From a checkpoint of a small image flow-matching model: cautious_adamw at rate 0.0036.
Rows from block 6 of a small image flow-matching model, named by matrix and row number. Rows with one number belong to one channel. Each number is 500 + 50 x the weight over its row's rms, rounded and kept within 0 to 999. All counts start at 0. Numbers have three digits each.
After each channel's rows are labels from the 100 images, of 14976 (inputs lightly noised), where the channel reaches its highest value: "strongest on" is what is common among them. Only what is clearly more common there than usual is listed. The data: procedural textures in two colours, tilted and lit. In brackets: how many of the 100.
# convs0: first 3x3 conv (model.mid.2.convs.0.weight, 192x192x3x3, each kernel summed), inputs 0-191
# convs1: second 3x3 conv (model.mid.2.convs.1.weight, 192x192x3x3, transposed, each kernel summed), outputs 0-191

convs0.149:454471509495410470573502525546447483552515524417497480526510498547469498544499518492537540545471542461468457412492526388430444479581559536511572502467478635478503471569439517485490432454457542533529541440582514531477567499573479503504523441455444413524498491452436525505397459471427492441523512465495555519551567435555520454511543513431456464502676518442524407503496561482503404489556587518456530547501513496612488460525622444551512578559516466486544514495549627485585561570490437564519536558556505599518557531486432475518517435529554436544479449460491448436588481533577536519
convs1.149:545486501467572526460523523488559553457501479576491501469524495530531533485459412527453445493522440527532570556562521598515585558430460429504430525589525381526506529418578417465518576611553463404435464535435501518502450475453494555529474563571477554459546530586596476529590477489542529545425459539493465491483493527446493544473481486554565486510371480571481576505511452527518633450480385505531467519448530500431487542453407542474510408458477502534495492566455395526426485480567526462518506471457517410514455456501557545501499631517429547453500504531501545558385503479488439502
strongest on: rays (87)

convs0.131:565496533582482483449531416575458485561547475384532468530519486520447573447466463515570515427502479545514508449534482403528535500502426466493458494473505565532448489448537489530465529548422483503457502559534588526503499515550494453557558401560460454450515480426550427544486459445428416373554529527566569508446575510591504439488601480335500536537639527371569447523465521521502447476530525428501523507498498458509508434424485468519539504469540561510539471514482490475623529544533455407513496490430413472486445500515462511486519551555495479557514426426397437452519531463449483571
convs1.131:439486459435460496512475526397560469453458565595502557466492492548569429544517556457431440524491465501489488515509504541470450571545544518481585550570490427464521490575463502465565454409580489459557469395461371441506480498465496576445455531409521502592509487539398582467502524530529532596466462452456457500530442476400504528502402470607513487457389436558427571508457465429515509473439515536548507489550510548484470513559463497486440491511480428489476503433507527512401478472508570583484508485586559504480567458428541467510500415466512507387499545587592537466473425537576503430
strongest on: black (46); ground colour: black (29)

convs0.23:503477519461544534465548509596582566419464396538575459516637558494541485445504556591440403456460501536487411571529447539552453544518460526506466553548542499457444491478456565569549514565558556568390486468470506488496468483491414474405432463479466467512383485529515404500543506474423494488481494521528497526587469473416524437504552438535537556523484535490467535474525482577529590543547565485416515525504540426457526570469560547526588528475523422554430436512496430441475504544518488420474521542534543630539544539549520456566448531479533382578499527487493504572524502588555514467
convs1.23:471523485527487466530491512416460427560514608465464505468403465479495494544552468455582556559501531516490541418472586480469583495538562481471559472463486553548552497483565404344444475468438463419567450518517481544501506458518565545630538572540538530541576554472441622496454488561548518525547514465496517511416529519467479552508470534499450435477503432482505503571490537455471462461492459485640535479551511592544492441552449447473418470470540541455552512484519522530512487457499497584503450432481467399466442482404495546485576455483456626346517447459475523418466494489421501495
strongest on: seen at a slant (74); black (70); ground colour: black (52)

convs0.166:529635517542506542551520504404438530474491503552515396520546454531460535459534523478545534562472499629644479516489509482551558508494532514524516511478513460516483590541423458541572497488491455490518479473450542588489526498482483514537478538463554455461561575562559508512517485509462515551442481457548501592487437527535542512676475515504457474548416473567544448552551466543531497514459450511429443402559448543477460530565514508489523494469559521447441503507489503532491463610521522586509495359379494507363504504528542467504467495485458635534647514447529467506502507514515417586
convs1.166:491407529479489499458441503481544455497479499495548658540491435535508556486494510582516503519506506260443530529642473545508471458409492519519455512607423521518542558462507422420537503525490548456516485498550512511394516503479505536548528492538465529535439487489452520488450497613542523577462479520451510421499476483528596505299499463539493474438506492502518558435538483493536505479525527527485573514398527494548561521502537496563407462591480505563578518478550537458516506502485442462489496536566461515533450479467501563547518511532498447476359443531521499493488508504495623480
strongest on: crumpled (100)

convs0.128:606538574475462531523390511538484528526558495580563537501532441513496468547482473486535545458428458612354538584545418400484557509473499468582463533448537603496570487556592508522470605467509560439496527611419535562573591501540561519507496483538480607501505467510463567492394468480528583553470499496494515551496485511509425522578590591390453508531507486514482448562510427489530467516473522476535485555414478502571476527555504555555478539493465466507519458486556439495496452520512576477532420468448500521439464496513531436472492513452458572529616393437512484491431509580525466487
convs1.128:460431465494585503468558470548505502532540502418512382580531486469501524498534457479506467520545518451545431526501587535529471609491471514440490331475543442566474472449507496499475463522515475628543472485571517428466411522538477584470531533448532453477500540483512547548620531420485521460550492497443471413486519551487603477392469480517506553521537572519480486465478553506545559488534508505519491499610386478504566474525433454432557404424545586445434502489517501548478530483462426478474516636537545478565577560467510501488530585530513483418342484561554531505551496502538526500
strongest on: white (38)

convs0.8:519460430462521522576517572521527495375534603533465512501579414435519480504513482452420510461509567534485547571514501571420480524538540538493596490513537496465410485530447548581472452525473482489545560530517529397487495486540504549541514467431421475524478454432504480415520530537413476485467530498448424481430355505418597522492413565539545419507487489541520474528559504649510577504486513482412536479526518411465517551471571486530528459583435511416428518523504462601516400517525493532436435534577595537557431544570450455532423499487510466465487579509570546475493564483508465491
convs1.8:503506551510488475450467485432444493632436441473470517485441554561503487541460503493547538546470490490501388444495501421541482478469454438489385469467487487497585480492558411375552490469532548525422392463511449579529536487448500457483513567504533487504524524564477552526481469516579522527541459463526517539543577505546390433520589463451434528463472492451468558475475483349504415516551478553604458583449493567524502434525474513460477498415564503528560467482519508392503608509490517444544560526392432418461592446404534523423555505471479506566482447473433448508497451518479570432
strongest on: rays (42)

convs0.135:477485553579542533474547396429485488581518496568471508532472474491551474531437554425417454505541506547505521456527531456537584484522413493533509537478482416501517437507483617608584516530519547533505566596470459475506485472493483512549512415525495523520523520424465558504456435440517476452544404533473547519471395565487552485506499530391484562574531514359518509426477579374588421486501479446518521534547475512542494452563494500531475532484520577495527491482438495540458439460539550418475526517522386461512475517665490518501494523539454413446501593460468523391559482382542483488
convs1.135:521512500423445486491462592518462470435488511412532493456471489506464552430591409545569570522479489486474501496511472578453408559475550553432474385502547590492485559506532380374407450447456431449451429423559505525519531489477525479414484518424523463537484499579475419497483515550486527521443563467527446523509582452536485490515457488611520415424461535625512510553537422561453540480472547530500480502463529462498421497432453497419487481467507388500490522467602491486551550545460428535502490506482589521511546492342506498493493453483497557545523418570508499531393491572504529527
strongest on: black (68); ground colour: black (51); camouflage (27)

convs0.151:550372447425463506499474563513498441512477462518468647487519500440518495490522523553489512498518513218437489538490433537514479414467550470524493496566482511526504557486493456456497489540498478447501463549472525496311528501483541472509482497515482472435519489550497489514482537520509495540486549475519501295490514461529508498329516489534507461469492598533501465569481486547477510506502489478498507515447592496491608541449509554442464510508527529496507484545515447523550547520433517540510508515493527506509477516479511518492465497508498530578302416475499511522430483450437534497
convs1.151:434628529502454462475547520435488519508479544550505435519489504496482549490477575473524474564467496654584516460376521451500498527521527473480467459435502504534490469521451373420489493442524450596535440439536475494718535492527465472476502516497533443501535498525498515456543534562518493536481509511475495708515463552545539472727499497475458440500449469514553492532529483476499472500480488494511521433569410463539489493544524486503467457503509514439471500456479544550553535459526516496518467465466456500437526462424485542489495474495499487455658423526581477449543466518546511469
strongest on: blue (39); ground colour: blue (25)

convs0.103:568408489574501479543403453480529543517577529475522495475550519540545428560474534532521488420524521608379545565520500459524531488465416500576514471496534567542540470548561524462503498518485475473595492502524527560665471631546529534499505559586523563597462504485429575502462482474500572535606486425561533569487466559501479459547523395486505566495505474546555490417476422467543447469489489509498492523424470480524500523587463521586512503428494573538580550474489494434529450551508585536501447462478524529527611446540445491476508540488463527596663526416538512472462461513503559525
convs1.103:395522591479486483486563509494494530564453512494488425589499540484503548407492532501529515568502488452526469371563527480451490552543596512463468549478462508496457471455502501477413524494573493607454427451489483460300540485419477464471458495457540422296602528538551475510529511458490452463501545522504468373514516498524498497467466532462376469514511551527468551596556560526477532538576572513516543536538484484524524528511509509510500488496518464469444522484533486567502539485533451508519545521472557528574633563361551502514507497555461495425436452537441486526593461516541484505
strongest on: white (40)

convs0.50:523505526495540468488518393523427503456506350499390459524531517480517499411508492517461486382539546515481516468525499555500600475487469514583512556537522444520508451512443574606510513560534554516521497562365532497489453559508454505498442421564415532511425514519470491485521481398461498523418452475472481522440432424400473540495488490389513575540519543387551500479534410477507498471470472496508542549474507490567512567543541655536490532481498494560437453549489436494522439479484547449465536523427527501521469551667520526522573499481516410496522560452430533525456542367498525459
convs1.50:469520470484474563505473568471569467506469626475581514478437469508510488573465507510540531599441444512510437529484489487496402557545487459444475406473450561475473556444585418350471466465446414497401441439617460481506528441470545535509559561420601481526522522516489538504438482559519492510598566498518509506522552582535539444511530468613442447456486452559434525559500582505484556520525542483558422431554523515455469422484454376458496446515548462451554520404506540512481530514471477537494486484549460524469517478323489466473421465481476590519501421533511506451513486579501506507
strongest on: seen at a slant (77)

convs0.51:493642484478514453495515455465495432488515507444467426519509505458464490476467386473551486506470561548596478420409544460504436458469460462487502481575500445456407492563442337432518443390481462496545452480497438482584416495503454533487465525503490485487544442517543509473578528640501410586479418472475464526531586417560414509576490517562452524540469591504486526420502452502469467466435404518452527455420490531494457499564468495474496473481325520488528530433467547482474574474527553573532436463460509486534499464372504562516474519518527498466553443525554434507500494543534486481
convs1.51:538525580432473538488452499512545494508444514451513396428521471515549457532533600573452485557481511460415492529474525542502470587637578484478466544499529514520532484454544490471489488618505518624469532466474484524454515516506460530527462532501527462449546496499528546555566549488455498440533566472507512461483519544479503471471519455528483424427478582542459449559460532487471600522583553491500427555656474499451493489533460479531588535402647518550490491573466457512513541514555512494425631698541566475560552587463468482532453560442505556568475475520491468517542536491590509532
strongest on: crumpled (100)

convs0.153:508487515453485463507441490487489547550605539538439499532522449447505496545466516595458526450438569516452450453553514567497467547432467540520530510488543446504445429488492525624484517543550525592543579484537458405540457424496541469502524481473606604562475430430479467527507600522544585496560418462560426514370431555504527633531516481500532526493449522379476555491500542425511486536490445464455503513519516529565454590516555465567445386537493460419527500470561514442486403431505494407476441498513513455516518536533572475549570462404426466469529561480481467447476628507522496508
convs1.153:490493461505465489477515528516505434436410450474531517489455519501508489448523524418527502560546432462534501539502494451526522425570547465505450481483465567439529581485516425329473449460438422462419400555475541568488563531474441559485448480477433408486520570586465543456471394531456422518434576533390568515580549423496470392503451522502502430462537526609502469472496446544452511453506521567511444502478511478453448402501466527469544618432573515557472512458457461549535611562474508574497520483475468490498504471432452520465398531590559561496483389543473504505518421489467494458
strongest on: furry (36)

convs0.70:532482528511477570372491531457551510550509556490516488540542448618614498493517461560500503556516476512494409561511514542399481490455609406458540379409498478469455512470484497568551486462438488483423486444461471551512437513425584500453504480418541457486618541488479498592520433507574503528445559491562445483431510425573523443494482493483528505475410492509463545513466552506459465490477539535455420555477480540528443525418485468476515452548522461495564571521539528501493499442518571540511482502398529515554576446555553607427465580506308586491487529542561553432524493440492518513
convs1.70:409519522452523448531527504525482509498485420514463479474463487467396489479493466462467478508516486554547577432498490482520505552503418532570432556546533546499472462539502456413431493499475495441556448544616510444518548519546461542462482469492433458487420435534573465420426506457394479530510422528452488529531462495422456492537475492424546485557489466416512469537498344516574587481536432436452530515427508396479494565569495520486470623459455490564400446557462415464458457498467497423480542494520498507456432592442430430582523549532681422461537452477491434547483486548509466497
strongest on: seen at a slant (100); black (37)

convs0.60:571366492581415498559374539484515552505468556573508470495532502550468523540490506562489541514495589565173484480513491456496522495575518496564453521423504584466530480534501490457462519520567451510514401544466523532603516486493548532523486482518535487492501539487462537421517512486534483529509504497486488555538534483488486488538514497492373442454478427471496527542530465461487462498549496516527551512453427511545404536557511526569519532463547510573568491496528463452500510496596521483461501423560522533566610512446542486543501503476458531480641493465530449536499509521551403516
convs1.60:494544578546541506511486525533490550558490538447482456477526503556516510458600499516401465541494465408464495433447576545523451585538579519472450551490544553482531537479514497472511413589454510611517488438540498553410474480429503532549545540440481511594506484503521441574509505462419523406487503481459505422524467483522549493429482532476548491427519502491520514495492529643488527466583508541482444629623483510442605476520546486501578523530478480487519485569554527523515473509539475446467645718575556437531513559448557501511501531475527505461383509472475494454511429545485436509
strongest on: black (72); ground colour: black (40); pattern colour: black (32)

convs0.71:493426503498472513596490459557481405475550520557452512536513504452549541533444486538460649454488512524439550445512409496473503528440432503481555476479563499477532444449582534579517565534537506504498583567475486459518456546529413472537578439553467546543552430350439475378483509510561545504487489510498536511430497538535497533516543382455510499511540489496546534507549492418464442567484539505488509533490534491501476587559534529587391368516524482518504466413622460440531492516511468439503365491548520509548550551580536482515542464526421534526529502449423418413547568584510540452
convs1.71:525524501493480494435495542439497572503484489452488493508480455531469499443516534468550376544505511465506445550542567512507513478597578479536453500472399542474481595507449430354434417473487460494451411446523519559482539466462576495467428551439528434457405597671568536574457472532433474528488511445504482511541497450436531490509467594496477473469470559451469456505468486550510529412518449466536478500502507490492464440398495470415603614441536507475495513541406534570536532475519521559512624519475468487416472425416477522527463508466557507430494470563542555542399430427503441509
strongest on: green (37); pattern colour: green (25)

convs0.11:489477477406627543536479590563503422490545464512475527483456456472485574534433471339523501467543470524484571518488477418425448533506472538480491483516479539555446498490535476504461543476502497512641562426562511439524455525505428505497562464439391560516484377407495474529623520527507489392422484446407406464413504464498532492515513522581509519508491492576546479427504558495553434514473474515450507492566534416527489447460417509494431382539476540512501523524508526537579520545521522503445460505577569417497511536506496579486459493582527439527498576515470473482458637551534489570
convs1.11:513464530561382440427518443423534557491453525480510501506530541543531414468538524655469485532445493470541450486550527600553537435537531476500516471498507475398522513470463457423536406513474488486363399546426505506513522468483524500527445507553571466508528577574514516479421492476436471620580522535561552540556487546472444473512505463435482430495464526425458533588518437523499563466521549500577542513375449534515479511558584508529519599461533459504503466428484450465439475441474496502586592505432421568492469467465518418501546525444465543469479431494541467529553364489433501419
strongest on: seen at a slant (79)

convs0.56:519462471534509452517423426556500554579521498469451542495568543523524411557487534490468511383437577539364512484534523534516516578544492492481486509477534514506557438540570589536524492531547610520533610430520609524553519557489438558489472597561525552565462519497605532570515504523498526463462442518460569519556483442510471482542502450492453548545472548520539472486520477467510421517555480590441528643488554549529589505534552520525542450443417491535534508520506488489521387484577529470504544573484596494526556470538509474470627541465471488480602574541597477425431452476575551568
convs1.56:458561554525464502503547546471434488482468537513500461555487530516502579503470555537554530570489483516525463544540517464499489439455551551541424534423418536453485565439435428516486523469499440528526445532543434491434537537519528386448545438449529443290640462504422422447504576508505455485493601514579484411480496490507543470389535547485508418548505432461444481540474586471498548553466488500534514381525494505529514494517454457548494490641615493498465532444480585523485618530479504504477519421535474536489509495468529543553436446487450524533532414528502539531610567527491551458
strongest on: white (37)

convs0.116:536471536410504382500467453495563552506498399417652493514550423567537478502473477532538510448450452535475466519570545409530544508484490420405442505487495499533408440520600595508504572452438528562495433503482450492501506508547492546443504458492569552465461450483537520601569527484509551505541525446517426518533549425541445521534597493457463513457482539444404494422491573517558417561559472488427497532461468507542437445446387503520547556424490581525522487536458484430505480543447366395426568518499524418548551524535509472521473526468448431505539512490460460546485523594485451542
convs1.116:483510428516440600460531517456475497534493578608406536478477563446450481477481517506455495530521576491538527443502455588504464496536509507615532513469479539462560489498431413411451381526541385429557499462513546518477461487466494469529505494480446423538581524490456488430458469485480454452514508539444506501481471528416584442488412496526545415495506452521640526566522389470479578413455546510534548446482532457498476547609611480523406487578479449489494518439516473606529510422595644557530454467508522558453488473486482548477514513518519563428508440516568542430529460435526494482
strongest on: white (43)

convs0.158:472464509498496510553503538540420507444460502487493530532578576532518452504569472540476486463598564488535452557530492480536475553560479533540518561570547518363529596546478626579533502486516558535465479541512554503508476530446599499569508476556493568566383514486435510474485509536482472450455485519514478484535513452498607487529527505493543573524522555395467518545461574456520477533495569546462509538555579572456501573586580513528495489568533473551508407514518500378453509572480415401508602503548487514531545562423541480571494346482600472494450473507433481571533618537522549434
convs1.158:443483476475526486497518475533572507512437524502506428524409426470499521509425595472525470592486484542515558433591561510472513385514564492425523454413374486619478437418455405375453477465506353545510458463524406436564502454516421464462432523466515433393614538512619520514515475542481470536498550530526508536441494525496437455474453527507522399487485464505490519494512500507520546459577451523516536500511403419516462470504418460473467531460586505473497541485457521589531518433618533549475493515495515506570433488523466555515541614541439477483491502489544536439509431453526478489
strongest on: pink (37); white (36)

convs0.43:446530503439556472530531513410512437450439465452534496554380478547526508560578506471525491534360421535524523444519563488544518493593474575510526523576543524498477524478453551575478572508501518591576565506577467553497448446503512506526468521507553620546454440453489472541464534473486523502530490570513569487502566418489532545527472360579527516524577527462466565475528611426502619476573433499521497488582502540408515520550483497516475428400491569512439477427468503441370474466553415406502463533493489486540484495510570467496505501546541490576483494499506372466505596503563531451
convs1.43:494493497504415516485508501615506554525514514517478500505540556483520488435401507527485479510568602474511479494536463540511513472462549405449448473390464482471476488533533414296449388509492409435443347492431520436478536503513478488446465479481432409456546551563474534410492454533493446531520534420516484522486462522451463478526511632432476449463451435529514488473478382540477440513430563492464508501427479458549480466455482515496514538604542450475557521494499481565598534543440517568495552457519525530455544498413424502463448477439494505386517437542439569513500447479413490529
strongest on: crumpled (92)

convs0.38:470376574516540509496461456555488517450478452446496525611481477503517521453540507585456500496551512221400516512516512561471485450451493475523514550575475475463501503426496538527510458541469529444479503493515474495332466497485465479497447482511478531476467489559488457529485427491492488454514459481459508367506451481439470494349451490538489497559479538451472510449482458503474545535523490497472461580499566524471623486474505464579507490593473514518499507481452532441455466518483478471472629565502481493557518554535521503457529539502540465480323487517429439493530497462468615547
convs1.38:464603460461455469463553534442484477536455558564506414489498509478477492505417545466566488597450494672587500480429474470490487507522542475451515511456499522503464503561480333329458498419492413606487400507473474476635509446502470495466506482466504397503537517538500563428496534532486463562470572488516486601479513461518488474647505497463509414483459505516499495540503497486493469432447491485536548476531452465505461470516507490406459485461579485460454482441512494548546582464506525534518466455450497527431512463363477516531456449489472531526602388511574540473486472502476473411
strongest on: white (44); red (36)

convs0.187:452485483491423525606460486511497504455465460519487496486555633425502456569516508523377554498503505511462427420493482511426439526570505534503541532540579585459581483524410577526469489534603414493483550546489475511483574470415565513597560543497405547527499495482470498457488492507535508499482523483500510491599549374421467544505537531512498455456536503519458461560511502466522507538489567528485458431519507488406516531507534502525489509503497420562431447528624454521421581404524493491457542536655600549515541524511508403532398483424538527600500566522477409524404448526523510473
convs1.187:553506428538601522414518545515484533522483529501481522479489388574495547429466520451596463520496510477522495622525532479519552485495523446481462497460406452533397521473560416401539497490436598481490387439488524494482427530575442494410430507484595427496453508514604514576495498554459494503499472471511468508435444601516467449519511499471455523566439430462511543455525516508430521446532503480464519563527537497533534441481444483502518511525578560403559561478410547469555424594505506516562499427361423429441456450447484514494586548542514467427481453464481571462619520486439519455
strongest on: rays (55); black (41); ground colour: black (26)

convs0.117:519505494497473467570515446503496477482547433443507484531466537356637408481504530493510496462563444509538604373497565443574486497517478515470530479439504547538623568413482510528458495476500454533498573532509521432515581396490518479540467482547469520511617599472509518471474437536490439494597484620460594499576484585548580544491490593402543504530549537542565440495464443520545522494507532492555505490544540521462537559501456501466466598453503510473464490554485423593520558454438582579472436536522461614503468504573535571464433482554429520429474490530482471466492545432471501497
convs1.117:525484512480523533438480532499485486524486585546458520491504404598437570503422478465493524529416534525490426619551403528441522526489494458544463506536516452428443464594504438402516481495469600451476428485534472560508487580493483564457535526426483453543357449539444519498438497495476547520432508384523452517445454466439401441505505444540477468507457445467418560526558541473476455500413441519451491523487500493508507441500520511521506398555540499532530485414469571393505455593532416408498543469496519415521496501407435403495616531446560469615503480457535548508485452557550528458
strongest on: coarse scale (61); black (45); spiral (36); rings (28)

convs0.141:484447534533425500518528452518522505494435466489509473618503542448470516452474393537509457551527450384510435456442439516501507506634573536492539521479508470534470533500526463475498581603522535554392396492483457463423479485493519523528499541513440442450550493528473465469523460450460514523471571503518556461570532494468486529503499489470468514553433537553404379466513473580439548514423446440496395559472524509536629467426525508444602590508428452529495552525471603511482556534472526496538575428424453554398548511454479503469418474530557546402457424428480486443505495477595589516
convs1.141:522475410416521466512449563446464463435450558454492625438505476523538443470474547536521494528535567485479569523587562480485402484422461395491481470495505528525546508529408392345474433449467543476544449475506517501516530469469468506508480459489569450601498521562506543497438488620531434585522482459412464526467463459527533498525485518567535421398526489420573582510526492459530444399555537555486558550496585457431428487583462518546404491572463469449564470452504405569518517513502477534479476517525553445524523428418478551544573513522452408541483405529523482466463459486472463496
strongest on: white (45)

convs0.178:434463582460557479503543457502415448473536402497472545604472533424453471476562583460543512400471476489487498448572469551535534500509418496485512610658507456452461496480524577646442510482476588588511531552497506414460503432451473440503500461527466497506424465532519502519479431487488497566494446496508501496479494463461535530483480463526524552630571660468492529524534488469464519511518460425494551549574639491482593503507480477562464457552531489439510471441513527447446481498480471472478490576506384518473503447521472427459561409523543480521467480500448538486540522499419644462
convs1.178:497586535435443483470467532490547515492399557503498460460481466499544494446439514553496477646484530575508491504443526514490431501522587468495446508435465537485510507483467286257455456497504428516485344492476472513577515481493456539502458491489519400558540525557468533443462516542490452551485577490444502600488486498484471460595466531508550382440421461484467524530511486481502515447496523536487520567428463454504435475527559516491478512471526477517529477467461452540526541488504524506484579455471546495508547540365506535524461533496479523479603349484508466494508480489544479469
strongest on: grey (38); furry (31)

convs0.88:474484448515434488517511406455476466480406506466586494502531475500557449466517598525580501482493575520504481542481544458541463481542456511515425494540525621454484411498453510477434561522552512519509407518463416538504587462441506480504490466560550497437459443452448494514509496588460470444596509423505460501627522463455462504528505562504429455462532521481470498448543427529457472575583526503497539414551513562492473513497468320600520479384574497574504469539417478475550547491607380553458452530561498503536525542384484431510472482558514501523531500528450416510529609585557483516
convs1.88:485516582493524464484513556499480494469512479563474499477440432511448542511436391469439471551507416482507534425535451525459544501507577464445517555473511365485477563522529384368485473465446485436465401479496487467499437504544450518496458471425483439587511538589573473448442475426491497571403469519466480527410500468515476510501498445437572483533446468485521497510467556448508467377454457491471441661426504432491520480492509562467448523592437537438488536416550521491447493477401566459518604490415446475444488487455541534467557519425497466446498384525517538502530433454511597440
strongest on: crumpled (75); black (56); pattern colour: black (33)

convs0.181:512574597469430571496480436456465485553544556586491496537476587499427468476536474517567496500462580596500498469560545441592556510502476480596471544386534519522481558618433437557507508473504461502514476570548516520617587538525569397546451523584598500499488568489512614481500499435480467539518534533509534545538485504492429492587526510458397438471528472490527510524507420445491464451516527563509589547473510449506503516584460505540482599455519485511476454495583442550489438454517497564498406480505478459447522493472449516461517540550540551442641468526587407545482491531574390536
convs1.181:502542586517516532493488569499494453546463535452484495465556465451540443490496450507430503456487557434434458496430447519447391579570483494386510474462556440489532451435554479425486407566486522619386432467511500495468436495482505576568569559448507463537580560546476435504517538525432522488480515405522470506458570541539472423501420470478499477462483571558476479558480599476457520530474601463535447598610496563466610488487470538514530435534480518465517463477598508445495544473490557521464652606505521490535552515426526547414455498459493554446467496458415533528466493495483607458
strongest on: crumpled (99)

convs0.59:477379538484492551483477533553465555570455485522565531527476475486493561535454506549556505556525437392477543476547477584557494389442569430513451531593385466472581533474498433349483457519425543396478394509517520476357508548558474512462549531556462500484546506560461552515496454467535523532483527489487646398479450508482481489371523537495414427473518508498559551482513474501529521467488496461570521607455542509507587473492549488477493445569467500528535529484527529541502549511468541519498603571565484545563452499419521545475577547493444556480393464524536524444475456530497569523
convs1.59:529588448492496458491513529461551447449490453513488519437518509483483489468536540516494454458504558597530463515425503459517498596524477548509518550430554499537461508548466437483540530473548521570569488426481467532639481483454502509534477535457511409617498541549509441493489551600525475520531468523480487636517489447479542478720489523561613482507497473551506522486542489514544431503530539548460444401542518421488402464515491538494495531441496476451545470542492454460545459522520513467524418305421503477421537464458532528542450420513521410456633455472499553497523472529481413488
strongest on: white (37); ground colour: white (25)

convs0.93:460498558532470377537527473494479440593532394520521450540426546510479469500530475468455602421539343501516486473517524452468501511497502531470505500503525437482496550479492493563497598442541473528528491615506397508479483509429511518481534474526476468517522445551486471523552491494518527526402490622560510490400671467556627450494546481494527519512489512507437519479389526425484445404483465503496472506509481513464451545479457582495460520511535447577505558483513518445538615426543524449559544479534516398543572450441506584570465506618516517484478450568462557576617469486475504496
convs1.93:511477445476436582460480495451519572416434594504554491490527449564550526469502560545546378598468587481521535506536463556523492440563529438506487445471483608486500481519468460392493390498466472407466413404445551484503534511536501488491442502437519475471513557521475528461419516502473449496556538395414516530576389509493309520501458500480478451507491528480523511539617494600491551540541587486511513507463474458538445445541547401496504512497526518448465486411506528528475406548518502575412496510437486591447455513509516421474524499404497476506499480478574471436440478511588549472
strongest on: rays (37)

convs0.125:438495578466559492511555460492419432473545402499489535607470544423454465480563585463534511395474487514498487437580482539547535506514402503486515604635526457457459507488521578653444532479477580627522537553495507414481498433455482431495508456514467499524432473520521495499476452499493491566488444504521509505488503470468551526496491478534555557618587641469477537520551495462466525515519461425494557540590622482477583507519471485573462458548537487439513471438513523441442480502492473467476468566517387521473506448519481421462558402527540476516487501507447539479545529505414630453
convs1.125:495570546433438480468464533491549519492401557496488466460483456501548494443447506561485475644484532563500492506458528519481430510523589469501438516440464540483506501476466295258455442510497443499481343489488476522562519484488452548507447488488520402562546519557467530451457501537481449548487570487439505592483483499479466461582458525505548381436411467476477529531502483481502517446505534533485512580419473457507439479526562511500480516469512473527534474476469448541530534493502525499490594461474548486519552544369502547524466543497488520474591346484508458486511475485560479482
strongest on: furry (48); brown (40)

convs0.64:465507535468581509488492499475516414506541525531517580504505506490494500446487545517499472465481497433481457548509509510608557483578412414583459581490497485515416482471535483533463397582326493567521448528498506502445458488553548547590484391575484526475526497473555563530575447503464398480605503490521542505409438539514500522503525515562464437532587571480515532469498549440483528436529524495485533499530563435526537397668555493538450528519589555477485456473509485457525397461461449461442514547594476401513437546542399483467478464472562407551455486487487512396565470473486527470
convs1.64:495536445547395491509499494541496511481429491443498479491482532520548456509538492464483512556517509530534488428519541462415420527463562574424549391550516586444549498517434460384508574387665466428466485473445491519499540532421437503406477594427489471487503532546484417469439541558509544519395533504503444503527559432486470448540490522462504510526421431531461470569499451525517459592476506526507480454483522543475419560328428483442506482450435435530508533502484534520484594505591553524529468412403543565504565450438550519542514533534411575486535469482507467576430498541517484496
strongest on: black (66); seen at a slant (65); ground colour: black (42)

convs0.92:483478491563487427509504530481442650647494461562463488505410458486440359535514506483456588490473480499467520417543507540351536530494554479514487487491524509453462489514490600551450560509543549502431520568549489457485578484456428551502527513393467428486556364506505492459521444423373492478508499584502490512383539448494518580501489442431560473512397518527479484540515490515433557489574485489441533511495519534544483639467444486528518606506482462463495464549533522540481503496538400492509529511523480486573491550540496470482570546554555589456464495510446415533493443441511516575
convs1.92:491525511464478537480472479539527365391489507398515487500572580526568625473458520508546397473534529544499457598519518400604456473528440522473483552506463522525522489473491420478594439449485442508589431421426552529494429511508566408436452483591559502534473592489486479545478581541612497494493488420521477481566490525538458417486531548530493510531593483423499515438481556481526419513437578509548465512538517450443498373539524496484484383484526492492494484418510481418511514510499568489488485494517502504407518443452539486520449445427427426509520501499531567444571507564452513385
strongest on: rays (52); black (51); ground colour: black (28)

convs0.76:543711499558527497496493493585543494456539510436489586484416473472518477543606400497438496460520495467522575582484501465470514564502508453532514443555595576531454504501472623593566550503504523443512626485523511527569568487525473555464420538501463539513521504407463482522536504520526548436469404557489452576445536495529560476548528448516576578569447554596443428428487578510450503547451459495532488519542592523535544495451422529476499459534446529456406495554445548552466444545474507442419441506496504502547435552560549471510514519536558560537536525422467539528501502567483570498
convs1.76:465447504556457507468532512444450525508426556572497459561526534566487575533453609512553493628506510427490477456550509501604492370496579521436530388452419391563513526537524420499462521467576427507534464485504453487542460500512564385445494547466546433328501536544661519513544529528534492531494606496564538518514490533543523476447498524499460432467521509506518500561461514490524475459605517561472517453496368455534469508527481466483515444469544523528551583456510524519459518469578475571556511503462478505529555435455540511484546522451423560459445499530616493469518488461584548513
strongest on: crumpled (76)